Rows from block 3 of the encoder of a small masked image model, named by matrix and row number. Rows with one number within an expert belong to one neuron, the router's apart. Each number is 500 + 40 x the weight over its row's rms, rounded and kept within 0 to 999. All counts start at 0. Numbers have three digits each.
Before each expert's rows are labels from the 100 images, of 14976, where the router gives the expert most weight on average: "responds to" is what is common among them. Only what is clearly more common there than usual is listed. The data: rendered landscapes of hills, water and sky.
# router: router (encoder.blocks.3.mlp.router.weight, 32x192, trained with AdamW), inputs 128-191
# up: expert up (encoder.blocks.3.mlp.up, 32x192x192), inputs 128-191
# down: expert down (encoder.blocks.3.mlp.down, 32x192x192, transposed), outputs 128-191

# expert 2
responds to: noon; desert dunes; snowy peaks
router.2:559464456524541529542439500521515522521460569531468456477523587492453455549550502441523490557450541469481451461541456482462517444480493536478554494541522475447452526533536457570533530539534476
up.10:558483500455510498518519490479485479544529426533501500518473493497564559537498532484490483511544513460590467518446473542475528548527535502466522510473547494443509480539535519414491458529526453
down.10:492542470517462469492500459483548486444491451514482462486576454455491492509454539501490502429540511492503484535572480486611574547495522519496546497506478476448496489535525523502509479472532513
up.11:426444442484518511456537538497431490507538484449484473461553500553565458508432508506486465501560503456553460507546502532562508505460489547391510494505539469533521463516477449498504436438490551
down.11:521554460543587584520457446458482468492521479486489517470422522510509545445475512426446504479503501467514454491459548456505477501521478549438484523472443453492529538441473543524553492479482528
up.12:550491435461499491546531486420463505476502556539563501464477520499535512580461542461551541409504529477589486422422566510465503524587534547482499439546504489512528478563564501471455434541483478
down.12:462560532458479476457459517477524518542543549531493507515498493449528436435461558485511486488493459472518496501474438384453510440477536473498525527450500471497479491515610540490463542484422553
up.13:525509530537434555544539489503506479488486484510439549455562446556538591527446469470521489511539513500581481513420479484498534545493418487496522584495502544481436519474541490534460449587558513
down.13:472533572514451480526464500539458487477493485476509520505493459407482405525446577525509513452436471526489514512495584545468545536541483495439493543533451491475531473561468471459513429461517495
up.14:452490564462510518488560470521518469478522496538464414505472517507512543516474547490489505535549482515528447508530479479552454571508537525527523537522511442480456498533529506512384477458466603
down.14:491510504453512507525500446555501463505487473481433545508536467477480465505581461464496527460443463485494488574483528483474519473516510527530448458556482501476489487511541435500517521492564438
up.15:531501431467458489509506446459573465459452522503492576435509516410573496520508597503562514481487457474534554499537542525471501432517494502489501489537553488503454521537500523513376510551485537
down.15:474570487515512424543431501520524545479500494540548487514416554446520447479447536492499502429496529479508485513456517404524560491528527520544473477398430420458509488449533541528465577423465541
up.16:528512523494512475480461516518443569503490537478538499437539515519438478556416536481505528430493453600558522450466491511500447539486515501474510503488502491503479505533532467479486450538494444
down.16:517543484473464478584449547474518564481433474468450453445491503537508491526398499437478463471528487482438474480502507539527503541503486565493487490488447437447599534484498434477524468538586571
up.17:567557473499535509418421553555513490437499487445484564553458559478611523428583495538500535473483561589487552529504463491464502442496500496423510521505472474522514493523551479520432520447507500
down.17:496482498492528457464478460523567490498474476518462510417559493518519518501588486450486511518530464541487513534516482471454501564461562554482428516513485544560521500440444486500545557503492520
up.18:516553591490517515501526516499520508497491596554479427545452513490477435472440573528506477517385482535452508528555465584512470456544515527502490506533450533496528489545493500556541488431432462
down.18:609450457465473441463554561564527562510549489495492518538530519490475408469509502445462442570539498523536479547520475508506541446473499508463504453464486495549518486511512462551549527494480454
up.19:484467521551412447485403507494467469450481533484495474458549467463546531421451462488433562485509549451393496508558510428495539523513541441496405448497560513483546521464511544470507540524507429
down.19:484510519522448446445453529535515508507508520520500544468579531508439509522526427533457506442496463504496482501523481404466576490578494507516473508452489480484491560506586451573539490484456459
up.20:468512458517589504564517492509549500494474501547508432587469496420453517508441513466477488423497560501482560491471455474511474556560433506491509506458482472481532530465581520577551457574549430
down.20:473473472437446466546455504520500483437508498402513484491507509536463453497394506527444427510507453544471484504534546446513506533586525490465500451399505392496469600451556484534518509495527531
up.21:495485462543402432485514531506519512452480450423417584470465495516542504516592453469482523522458593490486454463540551524522541416515506503501498497569529524534612464489505568507479484519515574
down.21:523504489507517512432505464476452408493462503578488552400514520467423451497536574535472538431511471442543524451526485449512546526498490514569435517427479468491530527499489505502434501529509484
up.22:513555501436515508527445512550511551469505469525518510500508479514544497443569551524572491538441530558507528482539534483510536528488389470509461505490433572507491495467508489566480478429422517
down.22:517511371481590492517468538518555581503504431569428524501480599506530468472475538469527533461436488490486509423509447472547487533513522523483483528494472498521605511428512539558472535542505491
up.23:546468420453555453488481559440506462537524521418541475477470510502559559497496537561510489462465560468496577532479559508491504493516535467564533498502503505518556509558501486548531477546530424
down.23:476513533515495488501486517401586513427441547446498462458421552514530562468440528491514412402544439570449551500441522471505450545505573494493504495429498451460558512490571528539477559524467524
up.24:509486461532581472557403487502539534476441482501518535484501530488503551541570412504478498411500492460546473434575527478493468492573500508481551556510549501464551494459518455436493439570451583
down.24:516436505503504484472441465467496534445526448538489521495541497501395421489520563517446483549549439586494399421477437430501493573529532512595476449409463463491479559461494533521527539504509449
up.25:578474500536580462470464497464481459498438552526468455532458436515581456488524484512469510360524480514546498469542476443494518470470476518511462536476536555490506506446555553454503473526552549
down.25:573478467492499435489536476425475472453450422584507521530465452508484456487528449552440593549501536546485523515474484482503502456440487453521427485470481554468424529572510534493485482532538540
up.26:499499437535486460517575493492498494460487544486525544467550504384573520451497547432449506586466488515518479447484531475550522485567477452543445573505530528449563493508531503527442523522462530
down.26:530547485514536618546447522550478511470468441472492491452473503501469452432460525523475491467511483525560513516540491440510507511500481504464419578484450451542529527492552529475458503559487497
up.27:497499484504485525543484515545481525468406538481486565540506550489523493399488445478515536484479509525451528522507532533516451426524497478521528488530511537521464485449500509518433505488506570
down.27:526483472507511538535434534410506513469421538446555515554465532483563498546478511564523478520433548513402499525455492529567445479564476510434480501468439465488548395521513464554524536501445482

# expert 7
responds to: noon; purple alien crags
router.7:556457451563551500544464491492483534560467531521452460488529463491437474558555446495539483537453484526450452470558449477458518451433480538474554508507497497470446545537521474485553500559540435
up.0:552458464482517454537510478477475463587526481567406556491510503513461451470463479508441535471550497511531499535387510450513502503515559547493452438521441485430505507524490554466438543520515561
down.0:471420458554540480420451462490546514447478467461476462460549463576503508417478472495465479520469523503523539513441535547457458528515613426531494441464503564465469493506515471533497474545476496
up.1:461529468510535506515534458450512452544454475578491501517594526460511461491511478538536521476415515482490507502478533497427488546577506540615482487469457431511487502493553520501470435400433445
down.1:488438515455458506411555475404527527451471524468528499527522520538499528476499454509503476407505463544516572465442561540524484521504568440488472484550581456479551478506541483525497520525527531
up.2:468444392470468476470425497470501534505480516499508585490513446496484495537496593541509495495493547521581493447564483478487512467492511500496589510472490551494475496519461511408473443454534559
down.2:440503524462511490564477513507535532506480554564423453479499468552493507581456501432406467481509490515497437554553473485483462517520520521521526474512495495469522514531450510508494528519579487
up.3:510536553405448487533506511521522480525462540452518571483584439477496507455544529493480551541583494514426462503551503480441499477488487512544424436456522556503562499529510565504485541457524515
down.3:468485499493516531508519503523516431544471504418534521499524431583475563456470504424499497546504479468417452465522491501490522521478524499465464503523513504513500529499531508477471522477509437
up.4:561484506529534551467436499537515459524534549515568564495476463482535459465491461496494519425527490533509466553472479492581544465487506545480508492514442518450495495481507494525504453457530575
down.4:488480502524532514532486490541540479575499473468542476476544479428456404513480485503489548489518470441465481475465616491546490484577435506546434428482540429501575534501561532457513423494451501
up.5:473504502544452502557553492461464436537536410479501409566552495487494501457493493561505483426563484509427477474438487503516520512490518464486468522457506571512525494571477455504473456529527515
down.5:552452485478490521441557544462535490416498506464439490459522541484460502454553467495437444472459456565489573524434499523499528541412513528450503516515465531508562490493417484552513585534488504
up.6:493456505515460475429476523511516501529497485470446549594553421530511503478490546439485458569495506546547428491440457517468512488449516504443457445485509495476530492469461561455526487425522523
down.6:505544491530491520517617523550517482503492534508537481550454576538452427532509519469501559439475499524519485507547527587502537527440471522420466450446529471495496452538536495516502542511508464
up.7:511493500502452516502505459518529618488480571422505481502448512502490485432515477472504485486564456537405522486466562529502538476535543450437541506502528563483496501519532511457488501477500464
down.7:460438453461498494524495556448530607559453498522454478594513529531516468496414441465547523481532539489366530496445529522538491569477486498539536471542530517498565494491454513483504526466531444
up.8:484480526521551500466397493485471508543500486498440572459477545498529443548477520503448475460451515527455517552402478446530478490534521540536401490538458504426595519537492535443488539473536467
down.8:533454507515521462513449494512552522475477489497541387553478499548502544462537471465526546491473496496509440445423563522577523457477558467514476509395483502446509512492523429556533534549507475
up.9:503501561495461487505477515440496565540524522546441564502480491465476455551456473578499492555565567506539523471476537413469507457590521485533472473536489491489476488460515497477498530477486502
down.9:455464482470531450527419552482523503480468473486451498576465498492475523509448454499533513540439487584449444556573504532565504537503500471478501473448453523546476531547500533561559474537620482
up.10:405532490503461484542438426481531510488535516480558529470421517498496530508430548544500498538460520536477495595442452543513488490518548453496524490503501536468510505497487569507459502451434525
down.10:564515524497449508555532488443464567506472529491571453425468577485422550503505559471501528535487456459560506549467500533559460567498490500556517573470530461518522451556482508477565434411553458
up.11:458406532455530552444537531481555538449537521485442554474513500563493452467503484508484505371559463517479522537479533583536430513475537427455475484526478487500568488505512516472493499463528518
down.11:432573474553489563559435448526469498536509503476465474592462480510511545527510516466544440521492524554542537477460526510509518435571408476449468508451480484464528476468485497563501528517516454
up.12:491503517559402483504589500468491512516506522489473489538532541550486523504458388483514492538534511496414445510459512526464493498486529524489456566578485518581508487476463516516439538523475501
down.12:517530493498501444387569448527496527535433552463539500573515557434518458509419504492494490451532495520502522442529505574437474540467484402474507584562493486524525487466546528549476468503462509
up.13:480512487558528504458559467578519483489466490479525514497458530513556457491533465568475553543480495461536464501455481442528464534477522490475551492457497473504490504461504504495527558449420476
down.13:497533483438493506534505465502467549508544449510452482511500445554480538573504509519455463448566515571504527460449453497453501512488484519521429493552479500502569467506524457476527511507511565
up.14:449491491483471425445483554462518427575499511474494524482506502490522427498472509533496508549418530515424447528470483491546512532540478481512527496504449450433526483516548491501484493492408566
down.14:456513538447491430501515528504503451549503491560508484523486474528480556523460487514476540420526467493482569499480519420520487544475494484505460473450519495478497492471471495508498536574523523
up.15:475524462471562491566475423483477509470532499521538490403439560502456560537465478498555516482583486519619468513468465541541520526547589510474486515557544490423554471548483515512529447495518499
down.15:457491462503506615535453491426499482476476498480503529543499535482471458508512543562533518522480514558483520503501504431471451536517500507513534527437465509538514488449578570514526579445487486
up.16:528478482562463518520498525539459541449534514485563523562478462518482415478500537497522501483512543475508491534481616516537514546523549486473513436462518513505441493557498521481475529487538570
down.16:490552510453470476547452537457497481457490507582454506531555518481508518504443461515548458507576542356443516535547562459528510503532530472504448456492528488453524480536517494558532506553499544
up.17:522511513462432546521430482445469471558590507495526525543490460562473494468451566481470555471520502464508486477498488488507541486584489534479482422540527535544591484482582537482471464583563416
down.17:496510553524581472478549468480505474502448535523526498463459442443555497490437468552544551467545530479460495457461500522420490563561516526559478544435472568538462522501507531501513424474466513

# expert 6
responds to: sunset; red mesas; desert dunes
router.6:555453452553555546565477491478458534476449548455464436503528507531465460554556442510556524531464474496452447466538474561468477439470496514470577492550477518502423525506491451572538521563494453
up.10:510514469550522490397464433540530583526511472527528491496457520534493525456474536459474486564498526455552520487611479446494504528560540475434538542518555463477455537507476552487487476484530516
down.10:491476472516511509544497479452500500416552453470505490528530528569464454479485506486532598468524543429573514582510509518477468528514528521498578474511490490522498496441393482474564518500457428
up.11:524521488463450517463476501552504524519525519495498473472538494477465417479541544474503500537509470501482508454584428471473536528527553437542506464475543465469492494484481511587461564435567517
down.11:465515484529469529530569491533506508466474531499524509549505492537444496471572512521526514520551552477522452439595515491506447520523495490494522452522534518590482484394436520516560527492514483
up.12:515429490469449484457462455545488536556505496551514522516549490528558527514524506497465518513458549432391530492555486401537488520584572501474477465575447527507518456520583580487496596490547552
down.12:487534461572562456526459454535459522477512531432457440453530463584529549492508478479540487474547496490522535514548519539509474548458509541466509448470492470538497484431460458492513505492536379
up.13:514522451489439515523459560497451508470474526468554454571513532469491416530512536412502506450374556531437486445589493414599473558523501516491501454483488464447488504515497522544626577502493516
down.13:502428483504487522526425508496463491429475484400568498486488453557524567490544374563540557571462526505486515470522519524462446525469485429466540465557556568557536435414524505551449514530486464
up.14:448534472465517537579542511467472533546480485515525467535498466455458539509455479527504468441455516454453592572479538554490503507450507502557342524540515526470538471537514516483482516521519385
down.14:500494520529452531537534513506475471476504494563508494503505495599405511509476519428454461457459581513486493452503509516513560558480489548415524395513464455519484511469462477540511526498526540
up.15:555463505474514556529494485497535501394437535456511392527499556491544507445538523507530487498483530466538508481502482589554490423569511527472627545494499495503458463459494491666496458544445561
down.15:517496500478517530499483488472547462504571528441562480523486486515549543536535498531616446509531523551535488554470508603527513517531520491483541501551506482503529475487526482509499468482465520
up.16:474563579521524479497568515437474500498490471517560488494447542460503462525435552543504491428454482426401598537504496511525513520501505499494475530489455536457559535587454556457439471504444521
down.16:526447560531477409496426492503463508494529419512446502467506409597477495524468458457497518469444509492508520474450572492446492592497479517438437441477494559525490536468484538522493489490540477
up.17:512493537518498513468498529496545530481509452532434459478496480469546488507398598488547515534503551513485463546543431453469476524540531479535466554486507443523476502438480511517465429487509527
down.17:470521515519528513580540489520518508453529456482511399516562521511444521433465489493509494491508561521475485486543518497489484521415516468499549516517489517587506542478500517493453481523467522
up.18:529514518450514522552467527507475428520496553416552477477511504520561527345520432490461536457500451485476562511513493459516496464566515471439522483477511495474453495552553493546507513505512500
down.18:478519518537508522545528508514512477446500516435529509584513437515505546458529499517510442583523548503486486464531479439464510563470518478462567482470483461602480489374434526493569541478458454
up.19:507505545479473548490484513521501535563518434585565563550526535458480451450561495580583461485419480498495560475440424522552480495577524516572522505527492431554504484503504514521574514444421481
down.19:448477623589479532482513471464469482519489419521518492535519472554484480478507559488436516449422532519554504464485418541556469507489494473501503447538520395520491467482505561501547473509513478
up.20:513544521499540519484474450538420491527504526564598528436549511481545449528530547539516519507514512432436490445559501494536464470515452475490494482512494463519494408531461446514536537485469539
down.20:474500544532561463527424502483538498480520480455437440463501463507529571492471532489505484542481548430544508426495541486504452520469498434495485435478593535535552502431435508500472514458536415
up.21:539540481461531464491488445581489516524577553505502448457536466484554431409546547510501516459522479471501498520442515410468548481560465480495554473509465541533537481510513506522524516432525435
down.21:473521495463494527526518476472567469442489504475465522554514520530471494524506510529491446499500468454524514498435499410504455532490554489491450444496487481578508476426477496467500566464567441
up.22:519532467509489444479480430569438479581555546520497479424496552478510515588493531442500516518599474444517571469516515417423480478560495515482526484546494525508571496518495465474448531495512518
down.22:487530488548530514539485470536463463441553483483459546485525513531493514496522463456531496551516511446549483437486618463472510482486509570476461458483536518560506504418478488490473531455473506
up.23:540547513473493555471505464484480474471568556501484515512452467516557446407543482510480510498542435542435553474489464564557516518508502446457569510523502506412567475518511493547519547499551576
down.23:430466445520545528537604528461515436480491568504455496475494497550465520459513473508524527536535545497495492549469498502490496550504461472540553461503531528579451482450459544484507507513511482
up.24:534512490552487431449509434498526523474440490522493513562417538492507590481589535478493470513496516458530489493558493479444485483563501569520384498489516423549556525489499502536489419476464446
down.24:503487451502497561513549469490464525485511486501602510460483543550495520490487509482431498522600562488399570471464515492443473530481474482448500493478484480480491582507435497444492511493563563
up.25:500556490554474489468538440487535500463550547454495472548486508468544488475481521489514512541556531500432505450554493472573475510536574521434443456508535449538480514487460484483470539484491452
down.25:482483467624479532495437513521541525527514513489493506528504489494536503517546451465518524530475499511515519488475538409467451468509478532542513441472490498525415511435529526552495492530502430
up.26:567513593552534496497515484536469575479497511438524497442528489520587509467434474507550481459456501524408491447565454464585515504479470429540544520563500492468529498497544519480441524463520575
down.26:420494483530559489476532438558558511486539493499525488439478439588543557482534486440493481545528474585515480424494499527491494556456513516477520486519536477518505525425463525530482502466475504
up.27:480508442449472524475478498512486551547508530504511530509489516504507422516469546484554492550534553484459516480546460430514455550541519507472470538459519421472473511510469540472457528494564415
down.27:451541497526460478573511519498508487448485499475521478466496538558471487473565457479505549467532511424466564514509505497455453525497565485440529420494451517558478498417447529548547511492538444

# expert 29
responds to: night; high relief; dark volcanic rock
router.29:549452460557553525545471547478475536536498532479447452520489526542455507546549458478499440543448454557464445452548463475458489467461478528516550482487510469466445552533522445490547478551545453
up.10:444417464475425510516498567539467508545492428480490597530584493475529501525530520448495468574455563550483538417557426526526493509458425458541418487492513487425556522495476516492470541430527465
down.10:470489510467507537532551519540579445512535494506467519526638511475450471507470482447521463551573514564557508509493512446470540482548567483455444536549405476543484527468483490457506492534495472
up.11:515528508520502485445500479511437521453485477574485520452469530484475492484511524497391507490567426499451462592471518471497524491516559532555555523461472462445507480563508489462535529439514667
down.11:573536498501516515533391527420464512486570476546484523552453507522525499517518521519564484564479516534569481470463488552515533430515469493482545513548557533493433504498514483507496484533470394
up.12:438508495524456482495408490526504539511527488494417555527501503500510506560529494520488489489509429536392548543472532431504522528532556476480443440501467490519579524495489474454503504439506452
down.12:468536533537495512468550476502514510506511480420515460510477462535535560516519492485475521518535468585551455443463544512468519535523549624512550524484515431548488514397495452549540453438458489
up.13:429507435493405445504498521527522443490521548473485481394545504504460512464513551447529531549592489516500432521541510449523476574477470493509468493496512590568543508473480489451533507515540564
down.13:491469514514465504520552546518468492603472523525465491422539569484433492475491581461528559477493435459508545553505463473456470528472536481447497503479504501502488503567478525401531448502490505
up.14:454478500541443519499586487531501557488524466498503546507484588505471480431493493506558510524465485512521456480526552494597494578529544525590468457444521501478475516440448424461450486514502422
down.14:529462432456546494510535523477469579529472496543524523437502520536413544510487507522512473454519486375505557477495526458523579536461595476458520535523500479498484533528438549470470436511511514
up.15:415496514553499496501523497575504554474490454506473542507522473524504432484529482511566466530509488507514502544548499481451558542436477489518452538489518521573551534434470540479446517525485450
down.15:566476497527487543515502529461426525571505489513506505408498520588399544499494497520461531438471473428577570480466527505523526482482513515432512500459558494456526551470539502394504458559566542
up.16:603517512502514519461438469500505512393433522506561504574486463508471494465561473450501529483549524521509485454522588392487474519580558528470590449537498491468523500427478498527549527467544500
down.16:524448414514457509540526452525532516436522514471546530451484483446516506474529498533539524536558519449474519531500519505494462477529549488497504478552552522519487477485398519456465413546564440
up.17:474512514553549521485488488556502550601507460480519443569468477533501442434479522518526503562521416425512497493486550466489501515518453461531486486439530527489474448480474496443478507446523417
down.17:534490448444526500541515538475459600600490470554473466496484524541459509454516497510476500490504548384538492525500513477447517485507538542469513536444511507466519516468500531465493465500499532
up.18:447513542462601543566509518537570528551509441535479480524514529504535428469488512525528521569438467483468490530453467466460456565488464488501390515460495538507465511412491499468460521474496447
down.18:516438471509519501533498500462483577530532440546554492506462463586487482516533489479497499497459542389546485539503481460453525427531561535487533505516492551496533502462461525452469519545489602
up.19:621484469477564460519461470445543544499493481522552561605434534494419585527591534475462509550538537473532542519421476499502509438537527491440494559480512493518506514507508526433501439588451450
down.19:485478443468473545533492490553514505452455499520499523471490478459459439491491468500502513536575553427520574346529541522481542444439489512538481486484474541482440501526495502528494557494427524
up.20:615479515532504482546469526461397468469434487523553588507482499472392451550484521494468541445539506507512550525525485526543496464453493541527437502527522519468590578531462532484532493521496592
down.20:475503475499569532461497527531463534540558501536514557488502547511473447515514536534475475527514552428537534480485497484500568475549485527433504545474477492437489523521460485541543452443495468
up.21:460514490564530489473527515539489494477552454545493493622420530491428562555522510502496436544484476498562457461528454487559547584487461580588544529498488477465566523504518509469594485521482539
down.21:471467523552525502495540469548519489476543514561469519498523505478456535476433471479583458497544539531508486366539555434427512509491526495460517508466569485484487507519582530493457499482458483
up.22:464497417501430413509447578503509507497496511453571493497499510471569485454541518413528505574508556509540478370499657456477482530529469454495458489512468474542487517411496489489474493530452533
down.22:509519482421534521514509480505440547494470492524497476409525541466467509510415479512535493448476513365549535524479506451483534505486566507537491477398503507467494507549523547456501460531590451
up.23:441489479510550472463511525478470441524516472466522478430534525513485497469505577501519510500493488525589559444592466496470476560470501475505430513470479494491474514513491530531445516566470491
down.23:462467451425505548519546467452515558495475547476501472569526491562490486448577477498457522528499490540475491498477508494480499459564513468476480488529481496521512478461428501544521538527489574
up.24:510507589464535572507564553478569501486498481481522496466526517493492523468465524492584450513433465491549554452542534446504514551496507465567470472425502525493489530503436509523534508531511461
down.24:513468450463489458470431504489479538547525459585488506492485521503420467549475523508518553555518514380544513526463511457479567448547598524445538505523498515464538493514444485428507398512500496
up.25:469518458497508443505433502464512461491513462486496513497491477493510456536507550527523478472441511518520473482521456576504489489476495500512439521491507404522542510497534488571496516537500475
down.25:495533392460519504509584471539503500457491508521505498527438551491531527499487519503493465559559491511526493411495498464449572445502436530451572475505482473484471525504486463523491414448496459
up.26:514453526485513528503579472570450535531540418434527518569499509461534477501532476539541521524452418477518509529489565486477505595575565513515438477546520519470476499521485499469492493522481497
down.26:578532468471463522475526565451489505572496447567472553501514511517439517557539455524508476474524499392536521493498505400531563479564556528485503510449474464469436503508518538464525450518522430
up.27:466551516534495529443451530464524496499481462519519554561510466493536477474471482519458498521438509498491439553459551579552510516459478501502447442484448463407586494529483483488458522494590506
down.27:513486474463541473554535505510455475532542505514529516463549525495470535439535475486555523479531506354479559423427507462491497448526461512403509505526475528521466498514476457561512430497485500

# expert 19
responds to: night; high relief; dark volcanic rock
router.19:538448449554535491541459552511504556555487535517440455474516501490448480557549450468519479542458544547465442469561465436466490459452475537545551504541535487476447545544527479468549477549558460
up.10:513499490478555470489529520532511557580461373511477477539518516482527582564480516429475494522486488488483478447509502517493458529570443549542432529546445474435487493470543537553478485494465490
down.10:497429540506517555529508508509430465521532445486468497531506534486542527522468535527448487586489464409502594546537534526462544476479479477503525503476500577479526487466447454551497478458500450
up.11:446482471480467495579503508548483529427485514415525376476492540447516502587488562537509509489494554476489549509453500574438486514511532490521465474482511556523529513522446506577478502533453504
down.11:482479533454499539506490517501493547545468518596436506565452545464494547497461580561483395544479543508482518559485512477424501463573439412582501476565441474449481521534497505467467459471493478
up.12:543510474499505499413492501507474460544479489552541504500464526508491532535490521465545538552519546474579473512594470389487500422488483552422501525469491468525464494518533526509548453464565516
down.12:446478491565473497490562466542532504481517547490455514501498482544516478516501466488553512498516439456466498527466484526415500549478554513497469488502565507484570493496519479453507515500533537
up.13:587543493441513552567576468473535534502485563492494451530450490520392495414482436483511485544511450528516498440433527483471520503552488561514585514498494461472509482459498510567505516469509535
down.13:491505499501465489481575509508518585484446496441444551510542553473540511504428526518420449444513484535442528650495466508489495524484506529542471561442513511515504553435421520543476461518518491
up.14:477483525440495538453475518495505525493551505528480517582499532523477538441483492552475440493527500527520528450489578475476531632530511470461496487491494421498584519514494447477522440499521523
down.14:532464539513475542508549536493453511546429440470535514514530495470499497502464487457449463530491520441484534572505443547502531524398521505560467464536520535489517532499454448503557482489538497
up.15:478458558560507524490568485575492483487482450500564478598523550509622478549481581546525479517511522469549508450531492527547463491564511479499507444434466416501494509499469475493514517446551580
down.15:532427504469537539517466486442477485445453490522478481444442553553445483509494527473462528479492454409469552613527506499490504495532475478480465454498461559467502501498446514493518503498501517
up.16:522456443430578563481489489475498532390534538511554456499530465524562517410475462503544499527571500502519457456520513487488476577603562477419489519443518453525471485407509438464490433487512546
down.16:481402447507485526532503522534528552483467507454551535516504606482516468477471553577476440479561462494524528469498524539554442552524480468498454510441458464545556519442449452515432504500530464
up.17:381484525424517477562515508576545523495552525527529586485489607487511507602544576539535517547437536471491483481502491502561455439509479482461553477484535469513572469489473459469487521420525566
down.17:482539501496493565506447503539523490534474534523487507561535518556572506478547559509540369498434512514440496463509544502576530457480508394425514498499522484542524508483536512440577541523489553
up.18:497501514504609454528501506563492572544508491558506502485505447477513499492576503519528509448559549476495595541411468440528550435515494554608503529529520522532568490458537524498479531518534491
down.18:489564504480532511483521508534371498516397481528518483450527442503507466492500498538489516434473546466522555499503500471537466436481466582466465531535441533498473512442451486466535565432562479
up.19:579528502464544551485505509446523473449385553470462509489495558481479506462478535532440543457512546490561497504484485518509490494608540500594435540570523492504400483502543539569410468526523502
down.19:525518513537482476460541520552490488486444503464519494521430508536572472533568562469429485562488586477531455540586415515539534426485466453520513431510472501494459549427448482539505546518487553
up.20:430499491490533566476422456518528516531537502542490474614555543494525534476459440516497533531446494459477467509514601509542453521506500420499524466415493443474540486454460452541502529437563517
down.20:509493511475502512550535511461507490514425515482555452488487518532492442468487456434482498536474470484520549488491473541543509528415511500550475457495486579537508586451546514512506570512453507
up.21:517482573476576534532498452504500481595514509574541518508556512496560478519479541529586506500442491470429455512520498599557501440473530450475482474425498440490523479490465457465496527431543572
down.21:503424518436464515519465531496469471474476459538505465521471534511548527538470588498481453519526482439478538589584512487464498484526458498516470424467482542521533541504447529466469473496483554
up.22:544429476437471514469537496493492503499500517492561454467501521453546586459548504544440480490562516458560459414438498595477544475557527471570510515518511439475571504494482440514529418518525546
down.22:485488542443511530504495433514486496465422498488491493385495511517456574478454555446409488486485506488515561540415521468516436521476536527431467460532480464506516509555450508476519466445611516
up.23:429523520576437539464449474548498503497537453482484497582543410513547494492525467566509489536485477522531417453506473428515533562534558507409478447508486443497470498539567491469521509477575514
down.23:509436488470501515495535513473436520556483462485507554492469470568499532503529432475495460435455513521469509428513536460528469479516569605502499602557529462531505536454560485513466484453504529
up.24:508494515508502491527498466530545491552550490465539501565520566508576521446499530545461458596545484495495479469527497553517492562526521463535533571508481469553554486451466543493518524485456411
down.24:468465523491482557485565591516465525502425459478454486460552515410508494544486484536537471469480514466486510443593465492482455413484475469540556487526489564516504517532455468565460538462496515
up.25:493511455510431491524382592508508551477433504486536547511455472455528514540506553499486503510475559499521463443540442404506489549466439455502459435467513558557517474474486527434518484553572532
down.25:469478483491426486483522495519553574422505482471481524604510496482537540525401528525509424536516476471469471507508518576514471529515533517461466498455532530413561558528495474427468450457400529
up.26:478534508466550478391531457552506509510492482488497484536448569517606527517467526504581454548503468479500551462537561496521436497500591422509483490453471471453494525464481493504487581470503533
down.26:499437484519484487433521489454519567490468503522467519536556509488503461505496505469419540510503478442486503599494420496463533450479493466523467447480510550521576541473457519438521510547513520
up.27:495490504412591526504450503494503583519482567538477542470540573509455529500483459507477474462532514519481541476431465524499511464516530504439450518497563529517507473520538541455498487507563511
down.27:527483502534522522498562546498474559504476499445464487521531585516514426455465470495460497427478443455462540562498504636445549505425488488523484513457558562461548519542517459509460514567475435